Weights of a small multi-label audio tagger.
Training: soap at rate 0.0016, batches of 128.
Rows from block 6 of a small multi-label audio tagger, named by matrix and row number. Rows with one number belong to one neuron. Each number is 500 + 50 x the weight over its row's rms, rounded and kept within 0 to 999. All counts start at 0. Numbers have three digits each.
After each neuron's rows are labels from the 100 clips, of 14976, where the neuron reaches its highest value: "top examples" is what is common among them. Only what is clearly more common there than usual is listed. The data: strings of digits, spoken by a formant synthesiser in many voices. In brackets: how many of the 100.
# fc1: MLP up (model.blocks.6.mlp.fc1.weight, 1152x192), inputs 96-191
# fc2: MLP down (model.blocks.6.mlp.fc2.weight, 192x1152, transposed), outputs 96-191

fc1.59:480449544455319470474570478429466406543557542449447449491563478571399476543470561432411471484581476432543498583459556535480518444471491517495443469454540581482488584477483474502477510541542575499515525472519541465444517495451513542517496484433603535471446445439531555480486443505396490480
fc2.59:456426483409498612518469535497518471425425472426513531439558428479542566494498430482453522450502538471404561501613525578529550464395409558549449467461500513459531475564511546407542543466551566507535504406483476467577510516545498529487480531529484584504516477516516472551493485462412566529
top examples: clipping (35)

fc1.205:515416583454497505450508545522433509471504538385437480570488456465453503559558441515436575426600548489427453439502491517555491507498428555490505516434525536524452464520587462513455454472432574525577493562524469480511581460438461551495436499595552514569527493598478489488526473407551428436
fc2.205:547450486476590494462568551503542502432569568451515539528444448427554436437479508477424525482453492470481444506488527545515506493478463536502500497546514434497443472500468583540445442514529424590515433473440439481471430543552501486581511556534551624550570526488460505512569457487561474468
top examples: number of digits: 1 (41); mains hum (37); first digit: eight (27)

fc1.377:485491474580437488518517521622436525509495420488433572532452480518470581413425421514426516484465475520514516494399548517497513441525432443525450536526488573512440522530563502571366512487467460552499530371466533484489534463543542418594589404556560430500580470557555485492523463561496453457
fc2.377:561452511520432507569520496531463475506511467538489433440504510524463579460550523504511404502424604488522503495541491510502529558511473546473476545435553516449484561426459479556474534477478527545438463574459652546502434449503504531497586448456504507482517430466521446526438583547520577563
top examples: "four" (96); reverberation (66); last digit: four (46); first digit: four (44)

fc1.398:467523490424493421451556528408484489527583558433562529467531490614508536426463443432521516499522446458436476489446520534518463433401534429592510580482492437436453544443419426554532537451536475473507493527531551468469449558475403517501508466431583480552466515562414441448525493492401520535
fc2.398:438489463472423506454537561500465383439542527523393559463532457703543548555482488505524473522599475504498503468561529501571489546470496517496517473528486427443530491458366413550440598501470561494507493585492509584459546514442545467548405425488482467511502481528498477574508540491503484542
top examples: reverberation (68); "one" (65); voice: child-like voice (60); white noise (39)

fc1.25:535565495479490512495478478459486472484455476483462473489528524466482517473545524542477426481492440433560395484528559584508532494552468556503493520497476486411378490466456437558437463477540523597482336502580457601506543413506595516535582503571584538433436543628572476430524482504439555491
fc2.25:547556617501506410480415451559472547483475388510455505492532569497468416435565528489503494525511461474601456474519600516547509484494501597482385487456500547546430483440488485593456482527563559591457471570486535549492488416467536434555462414530485539478556519540535564437476552476384473542
top examples: "four" (100); white noise (46); last digit: four (41); first digit: four (33)

fc1.492:517489448496549565525590518516523373497563532507569455543471580501436488547554504525441444495538504474464536540529548405582437477558459505567556501470589486546512469461433489498481455627547497539473471550486512559492626440399494446538517528464586480459550479473497501472456501454516445501
fc2.492:498481431560532564536574437537484472513505505611536509557545570542430517398499540492499521506509505555424488464498513440478505419518460517508602455484528469597546481535461440471534515409518547526457473542481456451492516542526422442570514470517467466525474364433413584481548456493510573528
top examples: "two" (100); reverberation (86); last digit: two (51); first digit: two (39)

fc1.752:489581505471535526585424543449399465464526499482445546509505428454481508481421525479378549463541569495534533493554522509537525479495547533550450510475565505439583511483438439540510496469542436547503541477464507510466516527481660537571565667439552516567552493494482539483546576536478588469
fc2.752:539481450427494508478588462564491531531570590408519504491487483424543531464598456576485450505423473527459507558457504495497503474504449473456452518496486575558573389493474458486517420416517493445583470517559471471518503462526527416526529635506465524495545413558445453502510554508473513435
top examples: "zero" (100); reverberation (93); voice: child-like voice (54); last digit: zero (45)

fc1.212:525480435460481495504476482525533490506603519444518476495495444510590595532663457464586519426489470473477556424472508477504459467455468481455529456556397587520486538465503441507535484532478497574472508373500441514585558530489546460440556483487561554463490507426465475473632465499448452501
fc2.212:508427479572528449628536544473424471481557586395544439440533480506451515570498551495535581402460477491377385469390478529492501460464392550631435459502420516520511500462483576483553554493486518588475489552485452498423428510504481542546510573611510425505495491527549492457402512519388517489
top examples: number of digits: 1 (41); muffled (low-pass) (30)

fc1.148:527561463528501530452470490500471479421557486471472434531490512433572405512497464481575459306550507479535537541557519504490479492486462520543464501444492453410464474586561536505500459539474532530524484476567460459522473518538511468491504486511503506499551458452463493451466563615515500511
fc2.148:466467439483519521490489392547555479521515610489437417411521470461549508485453478473516473486574446518505456502478588545610607511519547460480469460470543537468448508525540529467486358475565585495417550434461477473548560522556516507498456584504572565519474479552507508480551495540536532503
top examples: "three" (71); first digit: three (29); last digit: three (25)

fc1.31:477440497495470495497529549439508423507492537442468527472495469504493561582510547487528462520458493353577550496488620483532519400558568550512522563551426468509489543370514437476448532483543496452414546498498533496491525493503456449574509538468517562455392483541489429494498585511463488414
fc2.31:467511489506552476536528422590455470441431558501506475489465413576551528500606396555531503470472495521452453433578458546498590443480424512433472486426539543482595519573508559493498545543493460621595572475509458505494509564396583565405509509589434445501574468500504486553515487504588495497
top examples: mains hum (55)

fc1.279:458484410454409490517521409481450466547551514467503467559485506587474557494489557514529488474536506489489552522497452501370429489496490444582492503458466445534352459480500537447426439527436402587458514593491493600533560447488382449546497412414470540503496524458410507452514430415480470411
fc2.279:437450382518493593553499548463471451506564566527491460529534501525485521516453457587460628423501359519484534565515530535521467514481481518464488538589457443480408501442531550560472480558476526553445388441569473397453500499482550412486496503513503493490542460485462519458480482415470498469
top examples: white noise (73)

fc1.419:503481458512552562483576520497456601490446570555616473517531497604575545484498548472472512546523490492513527532532612559530488475527513425532419495534466450502513504529470564499552552477509432488471553478606516435540561451461448456481427424518566393540530570490495566470492444445438393488
fc2.419:430559480548516539475498539624496523436535505472592539543517546452502483512493506541505440515480512620545517536457477495417473495516546501528540468435506499486460509420577545584463518518543544489475449501503514383490496545409551456538526471633495588479517577510483506630444503565443495538
top examples: "zero" (60)

fc1.319:422569485464450555514491537439527495518503632421521465536556532409565468475555534470450449510522453576443514519421542472510534552429529443548478445510587487536492492542568443426541488477572485432483485559485559375590540558539403492548528460503542454513544476471527484512426577478492443506
fc2.319:438555431463449456509545513415486518518612571469517510571573570486513472471532555432502545538507472508448431547474478505412507517467553499425491434543517489494489478442568537521435415485504554421508566460506495457503450471516464521476543541531573429433447484514498477553588552458484467547
top examples: "four" (61); "nine" (57); voice: child-like voice (57)

fc1.563:499521524516604497509446356415510429552532483458493529508501387503474453447541483502491579459507563553591525415489463457483590491488585516481422563420495354448484439526521491456456529480493539512520575510484493402471431513536552484468495519533601534490477559514521580439539456513553416527
fc2.563:557502471490534469547448498470530495483531443424489589463504525456514420537426477499485496536543526523632570451515477567516568473444508545566426544478440482557417519599496353432562507533468487442598540546437468484505481504389508544525414564523470492478471464459389537436475474460444403503
top examples: "seven" (69); reverberation (60); number of digits: 5 (46)

fc1.715:501595597447524494536505424576553525411536545561521451433500533437559475572483575443482539551556571578504531447415583511589529545508537504500559559445412477469490480432475448512490451461520530530429413454414570497476495570398507457529514568576510495553602432489582511478480533589451503546
fc2.715:515501452564461441554568418517575495530583483570501533506612539562612538559545507490510490507532506531511582515473490511454380525556559482582455482509413453444521516456421438507510490502511493498602476551435581489509576505446646507545434544573479444448585530469434504518535555542485477420
top examples: white noise (33)

fc1.651:462486489522453491517415524597467606561476554491509415491553512467537588514506482497479500418519561452456466545541403469456505585433433547433477525527512469439563525519526491557434478476529474483469472488581503512462550531437486544397489540440424566566476496508428498429481601481496427472
fc2.651:474488458539502500475505522500490510591450479527453495489595493513482524381549477549574576472523532471518459507464483544425535516427424529527531491555459473485566475412504463555601537582489489543516443591482540529539593473532539505493537489515448467482457503494474505473510524541437407461
top examples: reverberation (61); last digit: eight (29)

fc1.120:554459451487425537526510597449430497461483481436513460534442467565441576549476534427543369509469492519501463476506519402439493443481487483618470534464492480550438511503407513542468440509539455570522452535455528473545499474588476384498518463532559450496536529430517487467513560384371501503
fc2.120:503467488417476542541515585441491544452511554440548526483484522471510513522470497549526487499534434545449450562590502379439469402494498534451394555457367483529400418511536574462483500527415485547548481497500437428586366482426466368460450503463541537470437596620456505550413447476527515489
top examples: number of digits: 1 (58); pink noise (45); last digit: two (35)

fc1.471:525597491531559573498542546500459429520532438452529466444451432510409463444464501490517516389523458425502584486511449488484451480492513499425562445476530444553377462456543440412601486489487440664453536520463558499515543512514515472508525528509405516461528499445598532351535457551504592443
fc2.471:513516466459493504452445432471479480604501524620456495565436553507497506462530516623471469556477559591566477462509538488550495524514539376575531495546546595471394571495495565512506481461547434477469568397420562552392501514467374508431404480473571566509491538499486500401504515470418453476
top examples: "three" (76); voice: deep voice (63); thin (high-pass) (45); last digit: three (32)

fc1.624:422513539559497591561448464496580430461543489573479411524429515433529513472467492426493550436488474469509546614477524440547509504450475569510478385458465548469490397445530529600483481553525540488511445414447518514393496539510578540480521427513382485491546482517497537386523505610477484483
fc2.624:453479480520540562543446497536567576467516399479480510583504479485554442548438526574484487558481544459532455547548588519562552484495491521577512540619440466624471450405473453494487560570512451531529524407446478493536490509527475560443483376486490485468460508512490494532466527491491481520
top examples: "three" (77); reverberation (65); first digit: three (44); last digit: three (38)

fc1.127:439529415478452520487463545532558489513577533396505576435520517442416516547437424440470513439513498435439478440432533507501512399517551497476485495501460533552445525457579585494434482544568541520443530535635438468413535491510544460431486395499507492535482517424501419495595534500374488480
fc2.127:519469539495458499527512489471551498502594584466526585467510450482441460555492463518510531554494424433558548412482521519501539440509441497457544411498550538501481469469600498498480482484507473510451579535586539606500457490525623447430515428521526470495457598463441531539467473604493469482
top examples: "three" (57); mains hum (46); first digit: three (26)

fc1.547:579581525605408519484485425458391421449542494463485477526465559543572458475472506548480485514540565488483537405512529499484448455493494525423589502509509532429503535482528483465465544575430397456479502581555442456461504499500494484580578546627576583432465465541507434432560487468529558524
fc2.547:498508486563571479547514470541496509418492494528481474541520514461498458537577560509530422507487564605495484508589484509537534518568497462463510482427506522555495423578476536592418520571547507522500490454389537416413465498490608480538513515527477461552495472567454563413538524476580450585
top examples: thin (high-pass) (30)

fc1.281:493522473509514497397466453504502496478526582399474479465497492477501556430485434525568539502427478492444499494570543400657459508468468583494457479503506478538385459505455461459510552552523537521481522532553501489437585424543562409505492519466477555453487452488513602281470491532587563439
fc2.281:554483498570531565432460486515477461514501534608483505583479517479479445459495543547446420550521476542568480489509539489517467498514482443562498532552602602494459567493446512444580483523565468477427534425441490576392453586512402486468415470519510481538433544448426530463503488456444489494
top examples: "two" (74); "zero" (62); number of digits: 5 (49)

fc1.242:591523468428553486520428610481572480434504582444478512491482546465409481500443433454425463472546428507511605556584504503559498438515520491537415455552496505529471522499568513408443513468506560487485499564496534429471512483606555463468453401544536421512449464468578541462537419518497544466
fc2.242:408478530565429524474497505576518514422508517387482539502574527479421530539486488550488420455542349480497515560471448464497438422474521542418490406563495539474571494522539459532485495495446589468492590619508518522518506551547508551540506456482597500493448588550584517538462600496520394491
top examples: mains hum (76)

fc1.720:410419550425535503508412578512521479566539521427517460449566509584476539522540478483520561432486491624486469476539468478518587463438495559519465554497494544542449478502510560470477529545540456514491379532404535583527479431513460470524523623415505568475514556472450533439530543532472461430
fc2.720:478453455571498494479462511468494520590513464494472466563493485557436488471564475557495492547504439493482530518485536514498542477488490527480455547405473417527299518506533475473480543533465581575513431502565503448502565472528525463508391533465474495476547508583496433451540501499531506427
top examples: white noise (100); voice: child-like voice (52); number of digits: 5 (45)

fc1.476:511480431505586580463493514519479525440511524422486482520505419573450633424406552502500522540469490552513539554540475336538481455513395513478402381547490471519485507483490449549640552545514439602530581433516447484597549506482499452534550523472525575608502472519473532499509536408519458478
fc2.476:480407576387435476472483494489558603589467518442574594444490464557480527460435539455582433434617492554482464534512536400433437475434566437441532495492496511506478451486496564520584555547432510540541525496496484446540533533533513510478555528538503498491528522529375508561519437405559517488
top examples: reverberation (60); muffled (low-pass) (45); mains hum (34)

fc1.417:469530574504564512545540514516503449561491547571428447432477505550509518585453526507508522484474402587428493504573427440539595570423485501498426519433515534472445534572442556451377501524519441507463384546402499540595463489511425508529521493481508577485488501504474512426461559490445432508
fc2.417:434487456487451459472463579482463452560519557486455448480461521539494546528494556520483498560556458518456574511521483475416516533467523541446477501476473494442318451519563506445512577508469518606414434439590484453497520469436527489493408590542490519567485502555505438474493579499513523482
top examples: white noise (100); "eight" (64); last digit: eight (33)

fc1.349:493556496546544538499528465412393529505568585427551499425542475461468494490543560504531449517521457580507537406471619572524471635446490471514485469476498412604490518495487548432483529551540435504554597529479510517487489475440486431585478440521551468587498439484521508485461528502566508397
fc2.349:404508537475430543473548522468476539471599548458615506510583544493487420428583559515531446546482515486463496487402564542465475549531527528361487477503551407563517552519526597523543435443510589401543595466469608455532530502477445567534489482546562452468462497429486514508490565520480448493
top examples: "four" (89); voice: low voice (54); thin (high-pass) (53); first digit: four (36)

fc1.686:478355520395632544483390528521542487497494595496507543421535441544443600471539441431426452487484404459562592542564459510461586428509523559509504409479424540532479454444559516473379545596540492461490441516562496512439518479495474508493487412540608528564492474499539556525475451481539432534
fc2.686:473493511514517435466463444474524574387552513493529507544500402480435516486461432599484559506484419487495506561509464539528517417469551537506533476530479544452560455475573521468544510513530586420528440557563546549477483507503523507547409459482530505589504481477474538496561491607503458585
top examples: mains hum (41); white noise (31)

fc1.426:497395464551466470522530558422424432480483507401474443577548477523366490487514510385464453473629517481438578441462492488472503469588466479494428495450549454489505569499534479545443564578480464451481468528491394486527474464490432505517486445506472601448461446505594465442599516493505485504
fc2.426:510487567506474469468468527538375494474542474473487497500511597527487526543620486370513457452547484464462514485470527580472609497540536600521461531468439559518503479426484534557471582615542475479538557477483530531448492597539499554428543448593494377544468381437425446452504492584469520493
top examples: "zero" (54)

fc1.75:456534504535498498448595513429476520496498462490573425513431495532483496505530515459553455468497436456571480570419454424423436409428470568402404492511516404498451507476461452507483393476416479417390654590493531504520635424543540557627555536524569545422503525473514452498513424388509464529
fc2.75:444553479566579453504439522610458503387550487430484446473509475466503626561421484477527492522573430499460534513461495558458432489433499552462479487526540550496499488492454458526448433526424523541505480444486523441556513513483631459511509492454570435438483483506494491457521519422551509430
top examples: pink noise (59); first digit: six (30)

fc1.747:417569489501453532478404550501466440452426485420439474508437462479424454441469519505500462479515502477443527472504626505566504600489508483465531450447517475530512471495618490585456572482565474509462433528603565483465540501382534409464569469402469511454481474519438524272496492544522538486
fc2.747:539530534507484496483461519518469499525498504588520511533502543454529459423509478560457473527456463549569484471498562538543481527531523471562530491503568582449464581531452504496577506495597433462482526407435571590368485653524382466439449464513484454525448527487473500408511502456476474466
top examples: clipping (54)

fc1.568:394574467453529484476476546484557474443466512373405553422470540532405463521468437577578513462540425511526488370521550438469503425472508549441526440587523502501389521480460572478531491503566536462458573548471592439547511437504494490490587576573528519501519529543548376421450609606576468498
fc2.568:405529504521635468541504507478500544487478499517423479533587446603488543499563389415525522499496539423502546457550553583552513447462588544549448517388492448523557453464470491481507491550503461537512571527562524464435555527558575388525591508541456486495481540509518528564493460463490538458
top examples: clipping (41); whispered (37); first digit: eight (28); last digit: eight (26)

fc1.468:564496516496494492527573501518528500461555536352461503492521540489465488451557427464511458556407479557450506532457496443543503496490484567427404450482509473531533462499474470429550488524502548522483523522497576473444568432406445492582511545574473526551453457472578493408380434500493489528
fc2.468:452480502532549548609443498464585461480513576569609528510404405580484473524519463593414463525431541469535542470539459474472532506448481519518458485451434543505386593515479491443536573484526522387449563490520468601480491602547427452455455514513524507442447466475591460502411462405418531433
top examples: "two" (73)

fc1.394:533414456457599509497538476567556416547503526475534477426499514532546529512515518499436531420487457442505450509531482464538479385575515618526521539510537477473530455447496428493449479605539482524515475494511479467545481422463414422527568369493432514521525493406482483435520496603483516550
fc2.394:505527474504480461562548489464494588523489522491436536468542465500456415551479458461521479513538450461512609517457517426439509433562532572451482521477543460475495574438514525480632444464553566455584477511565564474393504451477586461519450609520571512549590515478513557514457444617519484529
top examples: mains hum (33)

fc1.65:482513488490517505518518468497551509544560425392528465477436489511499555527521504501537394573502448468455494504518468480485464546458452515490493488471541391415434346497500503499477508498458519519539463556517524532516557439518500462582459532428463617582473593544557478293370467443577486519
fc2.65:636438544575572483407548545410493403591514495455424474541498453410538510461527472535424519534562540549486455442440530466528487487446554382525572466518494548542563546570523535517517500443480450465506430501382448599465472529481494558485500515439565520576484465480491565501406557441504464470
top examples: "three" (100); rumble (39); first digit: three (31); last digit: three (25)

fc1.288:520463443549532501494489510430480510537486494359549520500556588467520576467561546507502585490399457486562481400366620512560497497543459510533482505609427428516452564513519556477519521509526520480442521446481510476571415518467537541547510567498498488440564525499472402404509490476436534504
fc2.288:513557479496493388545537538546302533452408437496536502527483467528513492500515427471483527445433553504497424538525460544471497535477414614523457381499614477409602482502537466525510509429482464478474492501540552443510565443508555554481544444525502551561482469544509437525477561545531443474
top examples: reverberation (83); "zero" (74); last digit: zero (29)

fc1.509:481468467574573497551541613505491429479465536491472346465426516479523549497508657507454510522494471493536559536427459494456465427479580500459502522515457551434449521477524504444402406511500501587498516589534491493549546486437565460529554517460474459537419615659501416444483492481464505540
fc2.509:433432540449516542439453528515520466515525522424461509569553456394518489486441560527439527526471530526537504474552527523612487464526497415508473476518434486528506483517543495438426516505467447507554376500472430479584497558564514379573587490435529561551378540573396478522436492407447531504
top examples: "four" (60); pink noise (47); first digit: four (41); last digit: four (34)

fc1.485:467599543520458493479483519430410490595524509449398487454447432522490507525557489554591463414461525544517519497516543583563459504498436585505480522607491446517351513482480510530476493530529460586481507511491555584473416413587535635561556522491467526556466580667534400471549483471396442561
fc2.485:500542471461520463534491454528548539399491480489472506431430524454468496460521478495535498482516490482405475444541512510346476554458490589570424494488525476486250490505464529539463513520555462561442460523509567512516555510564507440398511526550391495439482508598508510602484445506452413501
top examples: mains hum (72); thin (high-pass) (49)

fc1.272:522533501512492506519450437508441546580484479428512540465585540534541449479514599474518497519593535558430503509495557541551498530474506488505488561457537508443510513493560532524417456444545409548563533466519577469444584460413599626447512533439462399471502530546388460459547411480536557475
fc2.272:434492472503501531570392551510473525494515436384472528542565518478519477498481505581486434465502438511552498434581455476374520548421507532463477471442455552509624418537456382570521598359477537460568584430518467482495540423557494480476495497505588500540403461472520518565540469564484458540
top examples: mains hum (41); number of digits: 5 (40)

fc1.609:565556453512494491530574491464456528496540527555422406539498485489430591479459481489466525510510473485470462452459445458583494456449538635567480531440472612555483466546529476382439480486483520635520480605538532478489509522453422592453475556601469487543489374576454607460405415517449506551
fc2.609:439500585570529467555478509483501506495535633505445462512482664487513559555486410447525484527461532453398421465463471499487548553490499497473439535441490519530451391472517526541436544519516522470521518484462516506448466536417477536512476643601488528487478441549535544459429486535551452504
top examples: voice: low voice (50); last digit: two (29)

fc1.692:427509576425492507511528515506408499532470493487488480454512497620457602529546536538527553453461453581445589489535521444445517510465482601538495539542504491531423476487466555488428523503501493592544460505433463560519438450536466465512528491570509566447494564463448470434492484460432419421
fc2.692:436439489541498479486484556443448515546524472524455499578452522517477443464534433499453497561468390549441531504500467532421472504487484552491449580487526446499270502456492482483446572497433537546497432447590503489531485481480553444475442522502461497481491538597516427460418501430547514415
top examples: white noise (100)

fc1.241:515492477487489568507486415564488574440539585455591508421524509533451559529531531493521533499477484386438475527480633476584529490518485642493486455501557482498549444453527539551441516579451416552474487456514434476506501459506522526398534432501529498591535500436436472438428581516484491505
fc2.241:470581459509508481582552501580416513434559540496578524511483465434497469581546584480541559517526433456492545452537442502455532419497550418528446488509407491525654554568552500432537497513503463512438477521515500401492515469527446541561501468508418547551540478474483463516534555502525425536
top examples: "zero" (100); voice: deep voice (67); last digit: zero (49); first digit: zero (40)

fc1.171:547532454485524461454482475440567480475473540497422390541473403457548543372443476526509554471493390437485498517504470517484485465505522494529516597575507429460514452471450584493443494361538380451523463431622481444470557433532597474469578469495439474407544579500452484450517575465524607463
fc2.171:492475588491569521443483476562512529535506522491518537461438528450519437406457489626503457439508447548602595550511454521562455450534546440529447468572473462540556580543552494544441455546454468452437445495513561396504575511517624450452584480485497443462466514577468516460526445484485598397
top examples: "seven" (83); first digit: seven (32); last digit: seven (27)

fc1.763:426502495488432592459528516499397439422520542434442563495542429471477503503490552484518577476513526443411557483532507508606468629421546514514462482479516506375391529458483534439550472534544449499521530487542472520542593506452504465572529517415499462421615464554491454315487527509521453512
fc2.763:517532490561502518460410513525495476571531526630508507490494558489491456472482521577432454505438514544570466480462558465574446537479491448555486501523547577521424651497413520441566514517576457520467544435430606591366461555424357465490514465494518549513492532527463572408484512499461500525
top examples: "zero" (77); first digit: zero (30); last digit: zero (27)

fc1.316:455464570506499456467434495576545531448482612496460564390542368524401519493588484466486510466508459416553535436432475461506476461458474471511541444408505480579508570563562499505561492486455468548493547437464561503523480480481429456527594487492472537453448526557554520446374511539472494460
fc2.316:520514445440535556461480500527543520538495450534510438600464507488559451439553497507435412518463473540576467487490515517475468576392538473363556422484599588512535561458515475535468571478535565454509494539536539499534531426516480493547544373459589477568539570545439555514507499508513492435
top examples: "zero" (58); pink noise (45); first digit: zero (31)

fc1.72:469485534497437538456500477453484536610489535440515592556416502575462495464543542516516501382526456610503565468487492554489539533480504643612470511463446508511467407478449530483537452494472444527440567524460491631480486380475483592508460540524568535531506534487545442459534568447492417474
fc2.72:494459474512509481499512467474546478503585493449512459538415575461516433460512445480501563531486366624449460464507466479388437492426458526509493432482528485483300485548449551455499562511521449510484463491577498485496596500508477542381459561508414562473535510620428523511516527480505515474
top examples: white noise (58); muffled (low-pass) (29)

fc1.732:579562521477535500574464479597522516487498485450525488517566584527541461422582531361546471527499435509507512463489558636510496496424554476543580473497469513526510509500509476510493462559480499557540458526521417507470584529495557607444502525462466541399465541526433517482487438578539565516
fc2.732:489484539449511561520431543537501446574459514463597521459456521442517393448509534462504481470539443460443494490552506521549559475428416517552485542479463560499487493540497559564490456444548482532429410463448457454556587480528454493541600556446546558495529500521489558535426479491478526478
top examples: mains hum (93); "six" (71)

fc1.310:589541533528426503481535520494509449474407482495513555614443513528554512570549429464496489403431506500553474525491456496535578464466477529502472495548461545446536486427530485451467481440373521473530482371475477394488503580520495497588437525504550415539509534520554377438551498478555541473
fc2.310:531518518527509464542580500627470556490504591469466440491492567567495438616470515425563367485487480558462586534469541532553460533438489574501531543523489507554534520518486449440538474387456536519433468473554511519551521472567526437476554401554496516529579411371539511507547486564558532539
top examples: "two" (78); last digit: two (32); pink noise (31)

fc1.169:447570540486537506521485443525463445493458508498480504534537399517525464483409509475576533517473581570556451545574494509591438490475500546528426509553547482448413502500484464527556513501533547484498488507526554540504594468468597565558514402512438561475481521507459426310453477474485551505
fc2.169:529529461546539486504403489524489463556518502635488519539472597507506476462556533621425519507516543539543483499526506467506481556479495437555464506497536595464392590500440582476631520534520415483467525421407585571415522553458374435437472462515549523498395541486440535413480451465409506547
top examples: "four" (100); mains hum (40); last digit: four (38); first digit: four (35)

fc1.40:419451511395457551475483404479464532528477436357532491558431448557528380565470510537517450538520439605481457512482520465555465538466568502505476438475503582543529511420498464476499496534556489583491458471457478451427555537579487457466517485533486585491441438512473482500474465552505539572
fc2.40:461535481462517413446505460472523533451510449507519500495525474565568489552428502513579531475561543453452567591420610538489428472531573446548578480590547472474551488469560437601509583515479504451470516494581444518477500474471496497390439552594415509476538438529471503522496478527512562466
top examples: pink noise (92); reverberation (60)

fc1.710:485592434492445454472536514387465565550479476474480516460403452474490535565513549498580508434473438478492460548578494459607550570426424528499498543479485492616485488478493545487493525554561625438505484487472449492573479457416536481553453478495489459553446446435440537453493475516491471542
fc2.710:488520533588493502495502487532484491472565466428452511553478454586537454567463432496498510478565535432461528531535456492542534486430488545475454568364424521544511547512557521456562469557554483580499545519434525532508495525435578463530595495492496439438525523476434520574549516562464408521
top examples: "zero" (95); "one" (64); last digit: zero (47); first digit: zero (41)

fc1.537:558579376546507616600573555446428445536444583470470475469435435528419513530507558493573445472452524439540425448471526502512565489508525474538529500440426490501513484527504551577505488597511443539454492510529578545455536507560567471547563467551520586457534430535522492476554465549563546491
fc2.537:517497460422574468525494475473560520533492548603498525469427403496540591520513520484480483516418470471511423478525395427489526503496528538457468497439480456534488570596410580555480454615477488523490555540499497559551468510444479456500524611608465422525482577471513506566465497462447444483
top examples: "two" (67); pink noise (46); last digit: two (42); first digit: two (30)

fc1.508:427373477422515466553519579397494612488487477596589529534480484486467485515414454427578482592377508499520483435510453450490518515511456537566496570514458502452503386498557519476493470528604482472461478386487542437519514449520616418469400502534509512564597435413501545411400544418529439573
fc2.508:450382449532473579661503577568505523443518433499471448451457524508559548499456543484524476484469509514508511579508446418431396470439452510537460485474465478525586466551579488451428567571514438604487527461470513505511463463418501491491568547595542492468541422418496537550502511405542528479
top examples: "two" (75); last digit: two (37)

fc1.362:456614497462536446527611469526438520506422542405417520476467450456535522415486550484429487456473410489451473523495459467637429511563480500590486477503554459501481414481466430468501518525523496510489498497486545579522481466504508450525486529435549619433458488470482355363533497574488563472
fc2.362:532498528531484544495407516512489517501563497675537450586453524454507423507485518606424509526494502567591466485524535519545433538507482427561552521573573600508431585505450528520544516501568433409445567418408487572412519573484349492513441455500541558490461559461478509415499509437458561511
top examples: reverberation (85); "two" (56); number of digits: 5 (47)

fc1.400:412506457576429617546480498558518527547493517449522473449476473492485491459437494425480451481524464397483466464504508503525457586532454601459524429434488456483407539458561465528428479514529440545466430470544453515460679419437527511497444460460476529583499524444470491323513503470581555480
fc2.400:542519487534521493463420515485498441546516492648521515599511541476508442456520502589415468526452459526596466476543525504543445500498480425585483457490539570469431612515429526438606476554542425468466569433432526567374438607453366439473422489498509514499467499500455641418495494495442495512
top examples: "two" (99); reverberation (99); voice: deep voice (59); first digit: two (42)

fc1.321:417464579479536498515576591547392574522493524436517471476381501430508485533459345504489466485496548385515512456486541425509499456502523588536523476457508509493440478547584564513525524524443554493460455555525518411507506527470584480517596558495499448555470532592561554498446551454530546554
fc2.321:548526573437561541518592549477504464558486480448510491456441561536423480584537519489558489445410514462517539456509523465489457465540425557490509510539481514471534472448448489587526579421487478467456582593476563482571390510475483444487594441475513459441480558526595413487460484474559504504
top examples: reverberation (64); voice: child-like voice (53); muffled (low-pass) (29)

fc1.477:497497533418421503542566423491440638537487509445476581484465492438526529455528531495461474481538566550481544528517443505456475461473522531492463495505579484426437560529524501511494361443467424555538464439470433482493487483369412544523415535424444442523563555479573417421440425470521518426
fc2.477:500469395529472459430525524507506453437510570436600451639444521440607556455464548627536594529591558538492493578452490461560461520446492493463606521533549475518493346457520573437509493451383528492571484428524527466447470431457550568554543479535548517487424453501424448513514431565525470559
top examples: clipping (45)

fc1.32:514549526486418464485547572489506483519519489483439484507503553622580496577425642432446565492508499494524568476503652402492522543497546525487439457523554538577481445521442386459469505516506483549442405486423463469462564448568514480511583486565397521489512512378527501520421458430412612455
fc2.32:500513467488434444487510478555514471524558496444561454450524502538495591462490432491480543479463476530342495536473472459426493496399451539613571540579582478558513464512511489493443508431497528473471494477473513476560588513478539525474471496545517431449532514443391512494491452421582566427
top examples: reverberation (84); "nine" (78); number of digits: 5 (48); pink noise (31)